Weights of a small class-conditioned spectrogram diffusion model: norm rmsnorm, trained on two synthetic voices taking turns or overlapping, over music, noise or silence.
Rows from block 2 of a small class-conditioned spectrogram diffusion model, named by matrix and row number. Rows with one number belong to one neuron. Each number is 500 + 50 x the weight over its row's rms, rounded and kept within 0 to 999. All counts start at 0. Numbers have three digits each.
After each neuron's rows are labels from the 100 clips, of 14976 (inputs lightly noised), where the neuron reaches its highest value: "strongest on" is what is common among them. Only what is clearly more common there than usual is listed. The data: two synthetic voices taking turns or overlapping, over music, noise or silence. In brackets: how many of the 100.
# fc1: MLP up (model.blocks.2.mlp.fc1.weight, 640x160), inputs 0-159
# fc2: MLP down (model.blocks.2.mlp.fc2.weight, 160x640, transposed), outputs 0-159

fc1.61:588555648605474482500502465496571522485594543503464552483520527536627517502499485549510528525505542510503602545540537537654650633509511522496498478455401462414484453418508452449468439416476461459507547442472455497509606453521518495458509438344430467462481507530477496529523488466506498526521503468491507512545529531504495578501536478503493515510406483516540546442482454512504528494463561510562498465545422424444454537464576482481414452466395450459458480555513500462499435470479492
fc2.61:490426531349506527523538455533433557515378452544474334504466501482459466529508482608463504519522479506444557520476395519431511567558466507482513506462492421462563456557442531471455442521496443489530550524547556450494515487530460392464518486350508587406476554439461440479513478465483479474453537485546533488512477484517507472454491492470502477552349499528489522502336413460493579550474537585488460572452519467452435520541419534487514490449511448485498556466489511489540481471563537
strongest on: deep voice (73); first voice: deep voice (56)

fc1.126:514374498598513486540529555480486540521506564554557660589526529533386537433532563562547567474503500492483541460478611490481492510521478527502466465440466488512466474459559423435454526504477433463491520441458541550513540480563562397504580465408636517489433523552536425505473442512540467531573390516547510467462546558500636503462519507499546482560505538487565572513512539496526531499501492504433552502489471497546554513435407547465464420558461435442443502538497521590398487476491519
fc2.126:418595502598495530518526485472486449559500520431542494498487520429396551478539468491510509511446484443474431548435484550490566480462573487535548493477560501531520497510430456513521603528511484450504475442519474530501447449517469471523528543611649551523483480457508537527546450478616446539546361545416516536636536642537541567471453528508468433410521455546543471463492475509534467473530513487529533503499470527520503430419609449490496481347509557535487501460497473518589468510531406
strongest on: music (96)

fc1.44:473453515489496570578599447473606480597521583491589475528572563551489489564544584515554569483501466462600457588523509570572498448406422418408565401436451498475471505392583474460487544514462456408511518497515463521513564513578434491450463471401433482498536447502485439519460533555445554509517521554491503464559502484514580509484529528514542426524417582516497544522524493554466529473504456527510548547511489503573508495491507533403506469494440423483544460427521538531455485404378465
fc2.44:525435475522406471563478526420482549527441516414514455518470478486469559508446550526572539509475457506504569491450442560504380698568469407581505506535489552495496527461450474481483507515480449538513451504444450491475512564475424486485498511582509459483520520496508604353490523431375493441602451493465511579499478454502435491515493566530496413540584587482470518517519489490503488505493457570540527512475413531599523546537487557591594509538481476518491407498571530522436568474441521
strongest on: deep voice (71); background: none (62); first voice: deep voice (53)

fc1.128:507513463499470467473592517526518515418514588516549532524554508494539589505476555473501560442441539414486504467700496539484549545508484393503495537473456476521467451559425498542437498490495463493478473630472406505494510501578530511528606494492492541463517560552474482544498541445544458493613507455494529674505596572501511510519505498401582492511496526538524564446500480505522546536484530606508501537494481483507525425475478404491503410439530518499495460488415543401507424603440542
fc2.128:527513485435544459605497496518496507554445460512462533518438502513538319475519503495451557660405478414529553571550490523484521424515479595545556516497475506451497481554575544389541452453367518499511587617563470518457482508532548482513555441530514411446477493516460500543442544515567563574535500497525435390616517544517538528503475438603496496513496481517522450530500498496502500462492542545525560494500482487466548545489468510432498490441633494442522504485412514418525473461496547
strongest on: reverberation (78)

fc1.93:451589543574451483514514490513611529445512514489497476545479513539610508511580506535446498525671479560576504518448397563536559498439506554436453519492503499435496460405565530454479411520448472416440556492464645510498555515479432516467507465477511415424476478515463541522559564529443485489551507535443559431509546553503608538506580594493520575480413471526432467447496542517465530451524528499413536547544509480455443491508488451492535527468482577482547484393517455550485507467607559
fc2.93:607372446582468527449486493590541482580482516478484455474497485433599493478410527523569450468634464604498521477458418483501529500497468404499512504486507530516479516373397545433471434451579512544521525546496523517463464510498432513534481507523533551407562502494527508515446559510468515439570524484561461557466455504536502529535480523486520581545571568425440522504494469498514509573505575354526563540559462539479467578587525558516540490531413497503487536599541559517578521419499558
strongest on: deep voice (67); first voice: deep voice (56)

fc1.383:492484446500558376403583554485492518479519588540561501536458484560534584512500508515479476566451607475503502461449472476488536560481450619587373459387480521503398463546428471538497469473526482475487533561473484473464564473376386506541446501504483458518533516523524479547520525491548535474588466475471513548465509508484575527518650524536555530492493535443486509460539524502500530530537541463450527473513502486530498535511453438457431397546535544535611484451605439463463463440608598
fc2.383:571504478427600646557491455566481617520515508550516519516550466569503542480541521516510489430457527462510476504516486526506611354501453462437541508525483475495482490467579533434439535452501493582606557561540522475510492461527358496582361464527521538523577463481431490538485497522509489535479502605502412519503528473481536542526537487456444545551464486470517532591556514484464485504408580401557441531530550455521494513494598471457478489550515515485538492495557497450641447547560516
strongest on: reverberation (73)

fc1.399:470430550432531500507455467442419472552500490473598482574505466469439501446467560538507525440505455489508494462453482480563459519511536416422518442458531473451425484501438481478509429497508440438545544515465506420543512534540483539527447462570303512615468449480495577531503466446476472467481501486515472502539471500516503511567489558482540514532588557521497516513579535705523527499547529489485457513463480525621474483518535439492571484589431401525444468447517524431428525484350477
fc2.399:586491491518534430485454529553391503472550468509456591487492420495385496484516523588481512492496547504530603534502390489597411415445512554460472501544427538505434541546551487547452438483493551562494438476463537479510490564542518535492482524466424448613485507501381518455488466549508515530500413510492460481475585494523461520486513566524523460569301474476470495560532610520447514403443517425468521521459434484586630524497533469527504478553491436529523464469538464534433513522480482
strongest on: background: everyday noise (80); engine (35); muffled (low-pass) (35)

fc1.193:506411440588446512504489503551487446540494568461493551522459523590520479495480532533534501532515513610550448489589522506512515507479444493527494438468416401482439515487479465413565473563456501408516486375464543481551451494480546475437367445546504409476493528493443563516450473521531541481538527530468579493440504561498428624599458514550531541482499547616445522510553451548573489532524517491496440558492563440524435502492534484540408412444537571539533498432371419495437500482436435
fc2.193:506558557624537555515556568352442491485603552462455499449512408636485447479487531457441497478479435490473501469494457539530469510552512492562543556479449498452524453561556546487495537450536441433496516568532545419502549454530531645520593492508468540487445457495624456434569528453490508503460496491415538576443522494474415466486433480526418503537459439525467416552507651430518445512555506531477536507441532485488440503494552507487489472491493545454550491486456525559406439473531435
strongest on: music (87)

fc1.430:488558526525499397552483499484432499481547450535542486472504524415543543459444516548502532482556505475475491542525583551508552531536539452499463490509490547457469495418490500489454529457551410459523536547503475520408582489535444470519551549510340450402526488504511422547535435467520441569551475538517463503633553475551581458433569496519550506505529408461502560518452529522495501454468544532564453451519450527582563462551411518439501559453385475481403456471451442477489411327519416
fc2.430:567539509636517389465482575510504506424569510490449509482480401471534534499487514541486456506478531562472481498536513499469510465467529516535488509521435559555481541501508496518528513400508498507559397580485494413519573604531460332522500474626492542488492548498527513551482489507601548507487453550589514529537485574555602545520471455515499452523544522478528493505428490492430506495466405489429494447656422545567538494525650515491517487547510600510565427512426530479450449490512485
strongest on: background: everyday noise (77); engine (56)

fc1.203:486558444572531542548520497474471522434552535528535453509463549567563554522478559535545568542505502539495463470525388570409450445498514535488501475529473493515529460426536539564542493524492481489424533458503484467433556386535521451498429451608388482492512455557481508545555501434667550597545494509517608476521542536560537584622477473527571556499583543543526433428544525451523533477528491482549503548465525503356430464519422448464507475430435476444565523482508427503504535437473466
fc2.203:607396471485419400476474561501597481555524484490551478507602519539579522519511435376455486441472413535494529532444487492468438530582392458489509511490493441471554479492532514435438450464510456507502550483516529461480548419518525506529506474349423459462422572461600392552552535523627496490524463552478485596512490480516523506522532439560476540530465447504494626485596478536479485535385553504385468553536442469481555498542566534436468518508480496507498473520449500509473490520526485
strongest on: reverberation (92); background: none (66)

fc1.551:477516458576452439483575452489542601472525481530543550570493603482512562465495570565442507502676506505501517648487490535504510520494488544490493566485526488497493435390473601562515475454480491436357488460462536494453486520562554435478495484488501472506555490540468502508557475480506485551520529546503515449493481518479508567532574605553504514546517542488391511431517515510514499484557498525521532475514492440489566354519486470530578557518362510522351469452466433445439553433507450
fc2.551:565450479601529354527468540610495520495452491488531530505555566527525495498501492548489525474667540555541499410494471489525497486469437469556458577489544499507519522401498540400414484467531512564397604489508521554459459479510596432570500489560545507480535537482513431521547580539548473419502522481459529551555450561512515486471502463473493492523486477505428499463506483489437495453426472438468613615563443580501536596550508496440526529539486538473509407614413506421508494567511517
strongest on: reverberation (68)

fc1.400:464525592561481476463508544494552492671468454560537481423487449550524544570541386503455532433450566516564556425543558591489539519469550626621476411475479489434432511571515478516487424555503496513463558587481473469493464602417416445450460478485543491447493487516437549564495500484518531487483487494443472617540600470573494504474539508440520515493503540500446529465511464513494522483477488489589493423490510526460498511445536462506440481510431540433460484476549476458473373479580393
fc2.400:588437449533495582519538467507538394314593486488537510465486468518511498478429479540471413580469557540551468593539512447531522495485436401444546472518564537510497479618430498490471441481502535550565478570552548541484528601431433485594418510534547511428549483527537517481449496485519592496483596526576546431432536527466459573550546568624485575433512439500556507532499544499477515462505497555408434565498427465496531504541465511449503486561471530472497523521564482494501452499506442
strongest on: music (65)

fc1.48:506489521500465522469388472501468551529528510515459494467489522505550511478435459491488514400429498422482512467509574501533551560453566480533546523521545504447522547604538572488445517495499481461499555482496489462561466534508511505492545521530697497595405385515508452531507483487472447508487413431472512533573540520494529515530477417376449582512412419518465498462534388573484512399533531530536466515464524633479499566423563552538424531578492478516563389479537580486541459494533424
fc2.48:566489460520505515479483536568489487447528521534543476506447549498567515515486528520485492553511515453494538527529500494507515399446525528465429472567614633588398584501410451520579583559444583484512455441415449540554497513423511557437530606527549441521431499406508419440511486441574572507523528552522487425475489486450477487497516556562474569530589539531482496374555540433534475488531499560399446506478472528494562487509456478591584415450486507559406540482474540496513559505405478
strongest on: music (98)

fc1.211:494476535528489586548454519471453578559527509533503477526571578522510537545354524533537527433385544471576430503587549557507504483510502637549410521451494491389486485499428507457497484510569504535479507383505569456551466473518506509496542479442554489466481504525403460513497499441453540465564511621510510378542432583507495560602508526484516549603549506484568563474506525558505529556473503491549529464490486459465511433459504482447478444444454516593422524576547467530426448438493401
fc2.211:495505436484526486474469501526426479454597526520525464497382481542501501492592488573502531586397579474539542525550465427514551524549519402425449533531543494574496516496537530530525509457490483380553515441531550555482404479483525527481582461572524492486503462479604565461486435606430587585493512413493497664531424512494517506476577543572472554447489433442598457483477470448485486495570435520415573622501485512492486546548470546493473522550477477434510472555409528515512485488489457
strongest on: high voice (83); first voice: high voice (69); thin (high-pass) (37)

fc1.236:509400483490462470485522546463410565543515524545544582519618597503498493522625530471510578574565499449567546619518524515490533505505565628537505477531465460524471482568567559440507492526476444468447548479452598519540559535410452447465477468473464526576555536521562493518510534585443494502615468574485476535456470455563472484565530543493502537478526543552561569424556461460535506524498514523495543465500510375488505460471428519508483477574470569451382545453466571581504439572535437
fc2.236:437572492513565491548515537491438492457552482498569633516458481500521526524396524482477471527571476404541481392480518544479584497382565501541543424484503506558490534507405497506524563539553515398478574488490495596502520520423425434493445563519499482592542443552460524471462510450457536501537522488461496486556461445501512487474478485586497520498493556516552458547620522497539515465490585548468638517532461609515572562551597435511537466441426576517417421538466517501561535529481408
strongest on: thin (high-pass) (30); clipping (25)

fc1.297:445498498437550345475460516495519540540499498535495523504454512507514492461538581555533501641414569470507576441524537476517529573443523531426532398483499488449473509455593450535530452509515470445564545509463518443538481513553436546495421505570414516548552440542442416534534459529508442549483505449528566553455449548558531544545518438424518580531501550582583513405480505588518483466494561480555493473518511466490473557530515437437497485565560527423591447344515494545587430467487558
fc2.297:529491440410571640479498570479487572512545491559559487502575465491546521500528482578525499416417513504494464538499476486565653394406588504459443420550576586515437536450462478468509529532498557572544533516449482518540526597443446544500468531459455427558459622432488518483559470484564432449551442524453444460457455481598503495536509499513479592504518486511533504442409500433481522484433469437484616404513507522539509473509476466574564505481506510560509491585517531530496545453446496
strongest on: background: everyday noise (91); engine (36)

fc1.85:509525474574461501496604487390505499479564574601487521534460470494546499511527526488540471501541582488643578502474482541483504491465415446490411500484471486438526492490541497516455543489471396471356509429508453398442631494448547536466479482510516436520481470527436477533530625407501410532517473501533507491597604499587563569486542479527445513476415480494511567491473498463537500490525555518506551472479511475601487620514545510427496493457463448467411411540463562523571447500465516
fc2.85:489579558593472452563545402428546525523479532495505538460552504493454534495502485451462427546527512464540487526512517498507452419472452533470573519460427399495591403538520514506467476502574487502446512482603488532469593561511435629600450458597373515517512524449585438527524475438498517426449644487502503529589476503526555542524523482496473526484541522513472472516486455527577491529448612455490453474566464423497438477411598500447479541498555473473504521573465382553487479554536529
strongest on: music (97)

fc1.160:582536562558533534465544524402532509520613502550561498530505559644467527608562500519532550506531546536492552529559525524474458424477412449317473476483493492501529472480507505509437512487467496485335522463503442350445541473442519460465488449388459463480512462516511533522525515499455502487501544466573523486586541514478565490538646520512590538497504538499533554465452600549529513494545549479488540505509478492517489547515439415451508494484538430494485459453582610526552493499485502
fc2.160:390600570658442592588460471423422530493463542498574547449537483511480512524515506481513524484504498510473466501504431530661463517521552521473524505482475449484503493504508512512447510494531425532516510538505503591502527442495501526488490491446444469629506541513507481513528581492492454488513681459540526543466474487458533533511582483493513506487630501502501480499366524562454471528488388469417548551433495475359560561489535432564562505576496515494522521570524473506486488569491437
strongest on: deep voice (69); first voice: deep voice (51)

fc1.378:549483452452598590566537600572613550492485483562470504488558522520535555506536554505455540447535499516455394527446522474536501422536502453385435469453510497457428493428390467426457395533462521476506528575464516476472453450494510542409494444465414506443505405537401539582498446552486476446487514521498481526529429498446472452538549487496525555525551606518533481536543484514537466498579518506472526555445506433565473451514528533538413414464459584509400430534435431461493388490543490
fc2.378:468485558509498456533495562461575451518571464530540492481504489547562494505477448447508554557559526523435517479537490441572376623680463436544482512489484405433496492545526557457450482487481460446450423564470504454439457453524468599485533512513380511423466612485571447543536549522480485491497477509550520444445509425509400500504511400488491523569408440526541507546503529501471456494446602506597570614450529489547592513487505559449503532528499423488504435512494539547487542471542543
strongest on: background: none (64)

fc1.459:499499481527476400507590538538486493453484449445527512523507504546503545462456552502513502470542540565450443461565527495489525495522523538472448457438459471484409442604442475544452438456522558483543491469479378601445477447569493483582366432441521521504515522536544524509622421521498425498487501579536561553467500595426556557549480536489557500541580453519468468482493550513563536508540510533518521448493475538496533542502486543497486466519598487556444341440501430565610565527608386
fc2.459:547550514490565592524487535508482529510532526442560430486577506475529476487542477582501497546513534503416567558455568497496476453514451531491496455490508473456530491601569536458503525536502521536489554491532493459460432467515482526579383517649467432557477513404455510505631572558533421456507552469517463423478467557428464487503476410498447462563439541489509619556469432497554539487441439426487494573563514478488413346462515575447448561462516496435540554456520467589534470448549556
strongest on: child-like voice (77); first voice: child-like voice (68)

fc1.121:492468466472519514518488509467517492568519518482661386529527541547535534504525582489545549542534476490521520474485534514622592515609585453476494482489519427533462480506436458455465425497435499437515523481440458487536416482443551481442485453525463380543483474515487542553519477496458488467524606589582530519489518524543556514603523607508558535554586589562494548445453474488522543529562568536454534592531421542576436458467364460499477416491489589510491504426455529528459475521453452
fc2.121:519541453462484457543499517556470458524516522549472565483501522460435462464479524542500525470514511527444468488437419475346481564516563520535501462513505462496498485521525532489478531528542462480489460508455517471483553390506503560449469506254555620586449479474383425465492467512478455412514497498337526505479441540547492460530486462520496491480546461510520444493346582488498512445513499489622524497603431508583470511486443535506415530460476468468503535513513480504520463581530450
strongest on: deep voice (69); first voice: deep voice (62)

fc1.313:461468524457459587528483506562521476487516573538564489623615515563457518554459536549528571520518489632562466512481549565512501501516501475524502500392458510510518446560385475466400477561424474488444477484397464519480404456554609417487468460465494474430544573554531581547510555472522605483530491513518566558477504512501486514579513507444569518556575649524500491534440499482529529564556511565469508576508496472454512521484424449458479469519478408471458538556496517490417509552389480
fc2.313:501482476420594376512493542430602343473487519444494477521532492550506504511481506500462455462516517580483470511478401471511449468542514464442491580474412488470520466568511532499538456418517489543499465518489485468476447518584630421529595450561533562454493557480488420660422552494513488472501539551486553538515425478495548479460457492582502426416454400557476513611469545449474511544426436544516491546505482483433553488532519557446480576507493405487552430532458495453475455541476533
strongest on: child-like voice (77); first voice: child-like voice (67)

fc1.194:533489430505500511534469499461546550460514505496455502519442500595602522493556525505570470427494527459626406560633524532495429425595501542521448571481514444377497445469538478480571451483500447493596519513527529465460555543516429451568491497561492453541508460530369462534481521583460472510597495493565543516539505462530556638539474504547552544455480494514453549429497531553575489551603572534501437529483510470543374532447485441524544510513513496513495491536437496444503526361522476
fc2.194:543473511475480453399531599672484416543558435505520508525472444574591466545431466472503526619490427456517534451478438486549522514568528486508447535492536491469521501478439521486460483482511477490593580521496565573511429529506481511463445515448486485558528522516648527540473512503482549590505481442388446496541510312460429444489535584507514484494530461449502453497460474463492511540464674479475566531430470447554415522464518535508464483499474488488515510490481515482423521459536551
strongest on: background: everyday noise (74); electric buzz (27)

fc1.12:437477401541568531508497560576511498497537596520482397535550511548726561507530516474536539459450581611555519562561455544486441460463505532484490492518448515544438463535554450480525546519474505536496541455486561506561571426483527487523508486603322596443441553534405520524541516595451493543516511499523461493567542547530573520517495448549541483506529532566493479387524512517504504469512522573479537509476494531467529525459550501485567479464497619405528509493486524498577501521505536
fc2.12:471459451477415585546552535441555499530541500512481390497447477465705545506476474423518507542491466464491454440556515478496477498523414509556511496508540532544453532492432443500538547526475486445524592468472436526504549411405486438462441510373419346462485500431605436438410433430540502537483463535554553527445538496499499479524491491463502461492557513517525530464533466531498491484584512573567415397446531524477555526521427518524529461503469578553466477562480581478497550488440517
strongest on: thin (high-pass) (50); engine (28)

fc1.509:496514482575516511449564490432599500435547502517508491518519579468543544504491516528392533520653474439581589539511570545506518509488515426436457580505459495481488476550568548489496486474380464485328574550508554506426529553490517497472576462517480463406456423474490510536571504612552505483543446509431509514436587490503452553475466494453507585404505467525489465423515484503482534455554598506482506426516523406591449466503437528491514540545515623538478442459424533524533473491478513
fc2.509:578421488548457410492501572468527474560387508445539512486354528524525476497445536518503448495671500447471486497586525550491427463470445527561550511475534519506488514530428482459531556523523532444471542483524496566526475548491500518530476558500501487417488425500485439581435642390584502525585501444572473499567563526513523501484507631523510565471479442506511499533515515472580478569505596475533560599497485553579505604529549487501511464474494556479446542569518489399550527446458472
strongest on: background: none (62)

fc1.468:523469565500538523566469512434540447520504545549610510559563574562525487547554586433541515514569499555548463460497714487508476447575491505456457484413460474519446461515494460500527414525471490473495528475398497504529445457518534515471420462582430428601545490530482560522510527525386567513557589543545507531485507541527554542559475545507590529507540632518528496491451407501580494543605508523522504548536497499456406501471485462513417463501557537429481495547421485486420476508522466
fc2.468:637416372379510559436506514548517472482452454522524492550557471596508481551520508425536441514508552426499383483495558526564482550533487512464502532447474507463557455560437488508615503436528478601491520499475524496517437497483468563515573456432490556516553540553460441528539462569394501588500452543475553528475616459471537469473470570514515458469501410501537531546475637559457506499454507526505485504407450482575441504415469543446443523497486473487534518374465553499489495582536517
strongest on: background: everyday noise (78); engine (28)

fc1.298:364511534495506496467521471538449506549543532581449503534515461528459542472490543670555510505538558524539511526519564506565562523503469520484487477444387517454486456498476439481454475528492531536500569488478531481478626509513575508501510442372483494597571500553505480533506553518451468558542550564502519505537593518493490550484524475499533571540498459512544542471442422508563511541506567598579526469633319476447376500361485528496515477528485426508490493473438435479539501472537524
fc2.298:453456571447535458499478493475547512492455508503425381505505486521457509461517526609485435506509513519505520482481606476410436498476553544521494508491445515480482513457530496520487551467481513520505473499464493514486474600555492550547505551406356699612516552489553503490516504452442557534472460472543444515466505494539504480507465487530521516463521480522481496586364494582466484508418596443511406456720440478436406536514528504520535501541474401474490487521519483434500533467495529
strongest on: deep voice (82); first voice: deep voice (65)

fc1.3:495528522523472560475449486500574464663524559480546507494570498526486547429494583480484411612460556575539494507577483563487500516494555538524381643485486487396443488481503605528495501491513426513435507498516588498586543464422478518545453485503497531496445476524440516461537504473543573437509496466455581417535486630505487566499507537525561546597546464509585452436514480525484536495468529477539551506483500496466397467506428499393484492517412526543457508476587497462473435478615452
fc2.3:532468489497438428529478440571559539330490484526478527503434544452526447486526508460498406409471555514531501522509501458505477454485451460519443601515518512544465472488527510480552523453477474496462607468522515547461470465458487518475443480471512439473507494517515552480467550536569608627496554514489441593523486558493515479498533553426488533506377474529536631506563521492527484556421560369422618582474486505490480617537545525599483466507468517513470569579538510499638555481496523
strongest on: reverberation (75)

fc1.458:507472469471451482454451427494473503561455467526598428567604517520602531602550583522518541524566512526512607522421438517540563541553518551474500555478459487507388436480434466449481405417429491545497521474455493476511512451517439522557456479511525489544475478509532490462574511446629491511514548485507411543534527460498477506555458495431593530592451658463556483435547530522526550534528496505533596495512502482496418522441432523486584399503523470467464507501481428393507460509394521
fc2.458:499508489494492493522529381478458450558448546491462420501621510479530488460550533464511486480481471456544468517526448474493543528475524481508508514458510449482543447547573514462476485459438474606496515503569539449464507328534542387457461434459560583535487569540410474550459543516421493426433515460425411540498512449534532542507529489420504502433490490492454451531620524432413549600422512446585490482450554458509394433556468585427474581478521432448559513473524546578554477525549470
strongest on: reverberation (92); thin (high-pass) (29)

fc1.42:527555534517593500565477501493554574564491510464501635468445480516577549462475571565503509575494458484533517468505498551533451474430394428445494440477521501553476477522504494471496517501510457487517545493489463458548503525498449532486442508325636403671425459544485427505511482474463480570514513480550521489557499529587538569490484500475466515459464461515458470459529574552517461419647471501444464485502473530420588492470493489502578458538451472503530427501400568441466498386488506
fc2.42:529395504576398546549508561512511453507461439434522543519518491463561470520480537523521525427507481491529429489484427521470447582503514463550441471564570562539455599484429443475564537502458573483529454496408441514531484454432505507418532576605542458614394435448570525495497448474577580536489520510457535496506495469488494535486503514520510501489585542494472521376469404450497503457447346546572563526473395586505515510501426458580526417511502499560435506470482567542464545495443469
strongest on: music (78); reverberation (72)

fc1.381:443462522516481457498584528489367481584515507551511496490487558523513538499310545508411487491465481622494587431513607416502498514525490530443531539449472480465543444429592509556539494614539547471464530441449551543562467557433476411432431488433493478519512450514485486555525597514434419424492465554555578432549544481533525514596534488508512514597562498514451527473623461548565543479516535508483529459491507492529543458460493470492521431421434489448508458562454526453491457514491490
fc2.381:502492487495532506609490576508404570426519548432548560521538532404466453435641492665474513544470475537495487570533617528476415466521489530461561508513503523502512546461402494428484510530553554418505482448480497549516487523433517452542491535586538544504444470470489546483395483472387395469491477479468493581414534453453496454479478523507520537574514499504507470511636508430472441455517585463558508460514470502579515486546479437477502451488446414458481432431501498433396458500493469
strongest on: thin (high-pass) (34)

fc1.237:577461427589526474566529535568566541518527535532518594415524474530437493534496516432524491504481578496485466544495521533443530494545462445414478479493446483510469464461507533481477478476461455451422568532467433423442495443553450417430438473508536492411397311476469373473505446450509510495438420457492523524555499479474529480523526564473508542502620508501499519430563679436512594397524528523511500551438599501432519472494473470480425463438469511470476447516518491501478485489528488
fc2.237:539480568568554542472483541462542463500650481490433671495496499539514456513488500312444468513500477565538577489554343491477498456489567498477499492523522513503515497511503532493471559496467500460486433523526505479476505451552516390416480513297559519405453475460504617483562454503529506448446440525414471474474482509496485488514423512508523509537599450470463501470487452527505470505482442474575527499498364500406476487546415476510503464509493473518515544570516482505468502510510515
strongest on: music (70); clipping (37)

fc1.385:531541525643599545545604591568543584587519582526524508480487510521574467517445463465589530571493544455513445511566546502462458416462461435415442495470457442476534477522498500530493426517484488489504553494478529428466460513543536528440399411502412475464519473527515487587481547496448493492457641531581565484524672542526443540562499588530521518504589488529505546445510509519530553506505506527581539547495510493422475504445361470435490495538468525496464515476488467528504555561542531
fc2.385:497468423575434539573512406537607474529459481552518629506456493502511487492558442377457501484446562479484525464479461473454392569623383463527520524479543479494501459544481517510492443494607514481518470522521550518521493490464528556505454504542412415424548463541569534538491456606508538490506485532537492500502499537493496503476527515431494527416469509522525516453437411533535526529598537624441513517540492480394494511435642532437472511513476345487477488415553520504495496584488528
strongest on: background: everyday noise (82); typing (51)

fc1.460:703605564399388395370413398492452428442424466473516455468503480453479508521492468484503496525517495514503496471446499481676648696587553561522490527480498531505462488534509522455508561512498527483412499472473495502499509528474438434495472467498421409511496472493497467518513505512514464464497422482493470474496455483512481487469420475512477481461518467505485519453583533573437463450483475509484521512537513471490461441472467522471478499491520474465477474470422478457421476490471443
fc2.460:491285365402569423377478560421472485455498490553401434492516492502503517505532507441500507489520477505490424476511513490321552318414526496398469464549537577548462557504488472515534508565513536493559505489491486575536495628490560461457512514518431543550557485459549524480516445473438444528514427483460523486490463489484519506499495567523522503496541490500504506511606514507521495498488467472542524478434581532576594494481556460521510468497502464525471492439475508452499507493479524
strongest on: background: everyday noise (84); applause (47)

fc1.185:506489454532487471424638519496485437532502494525543485458497605444505542502456473498537499435544538561533453632551523579487494534520514527507497487519433487457456539542555488550587498483491441501472485597487564492324473509551521439445475476528502542511503472528453505468496541474502441571510493680531449496643479573371443523490498503429635498538513574569497556440512476498495512474456519551539527490493503443534535414477423501509475517522522516540503561455563505455389512508450412
fc2.185:485486527538543437675495486442463597456469508452476523489507517586550507491522494461514491571541509519530525402499513487496554456508435471471519497511506490503508464568475460478486517522406426476495559489522534577559405521474560453427499484489507459483469575495550532461488439505483376457536601390461598486386529522485546484519517562569492448612485492513452476486532547492420512503551526518422599568502501533503518600470553530449550493493510521475495475484656467375634530467457460
strongest on: thin (high-pass) (37)

fc1.639:400392493452475485475489519451534519512585537451535429604556557584550626520520558572517542521573464527505634546534517560578522541501591492475499460465524470503445454442509461424524455504471469451522554479424476525503543415489431513483547478386458515482511525557498430548530463533488510557559495569492510533488466574548572550543558481550532551533488585552566554496482553631514528587425551483528545448533364488563509545442487474512529481508525416452556474475521563509512434457522439
fc2.639:440572421480516505556465461495542456512429520485430457468525503445641487471526495567471453483516563499529621506470630520581451499508570492515492493480512469475499475503501531463453587495576483499484420495515531438498486483510576553512473478503424451496631434456739574586522499556492471469524417574487541473440509517560514450515480502524470517492450464458521539531481453506512534495495380514583592450609461455492502497466487536471471516476515371518502485501532485506502495608530492
strongest on: deep voice (99); first voice: deep voice (67); second voice: deep voice (50)

fc1.503:523525657509529576488561465497665445529491557515510401622555515467549504561531483513567550497459573481583607491503474459539452549456447570522527511490427476474474474537422466475480522468448488486467527413463463532455513556503442499499485449450508534311551523544468509430484535436534535576486437559505506590493523489462503503497466526543460502515507505515528523488564485471580530510550510539539572602444471518519419479468373507434506472441491418431553499566504550477504477487436432
fc2.503:534455460445555553475566440369543434493465551459499447500410498541432499515430467449511495476504567528482451422513493496492433455504524456333511511449442492469539469501454500507498512513491431534562521510549489551520522609559569560466552434526529489418546544597487553599451578393613348510503334547485484519553438516484593519475505562542501419469502477493540512547544524483488512526512453486502426429436553456496429494488505503473485509513426457488525563449526481453491486551520533
strongest on: background: none (60)

fc1.271:497492475517549552468596541484489555472504502525507531459515620590474545517439490515521506533564556491419491447488490539489533515483536679522425406478455488542511462530404422440554455501538468462526498564459509425540539440509607474490443489498496509539546564546513570540497531500504542515521535495491597518541482461506472461468604574423588512568500447482495529487497563466489548536443479508574521480494472438522527575484405492447500507472413457452507595533538352391392526536595430
fc2.271:516502524546573445644520442514491549515467507530531473501526611512474517502601505470523465510574569531480453646497511490514515498468476378454491479533513477471539457463579514521458502525518488494597550566562493476463476432533564474513338443518520488527574494508514429450540448517477493512514504564515429539551479516509521532511520435638489456542505579502425519556501464519540495471445513554396514491514511500531478340537577517488451546511455455534531418552402475427605400466531462
strongest on: high voice (66); first voice: high voice (54); thin (high-pass) (29)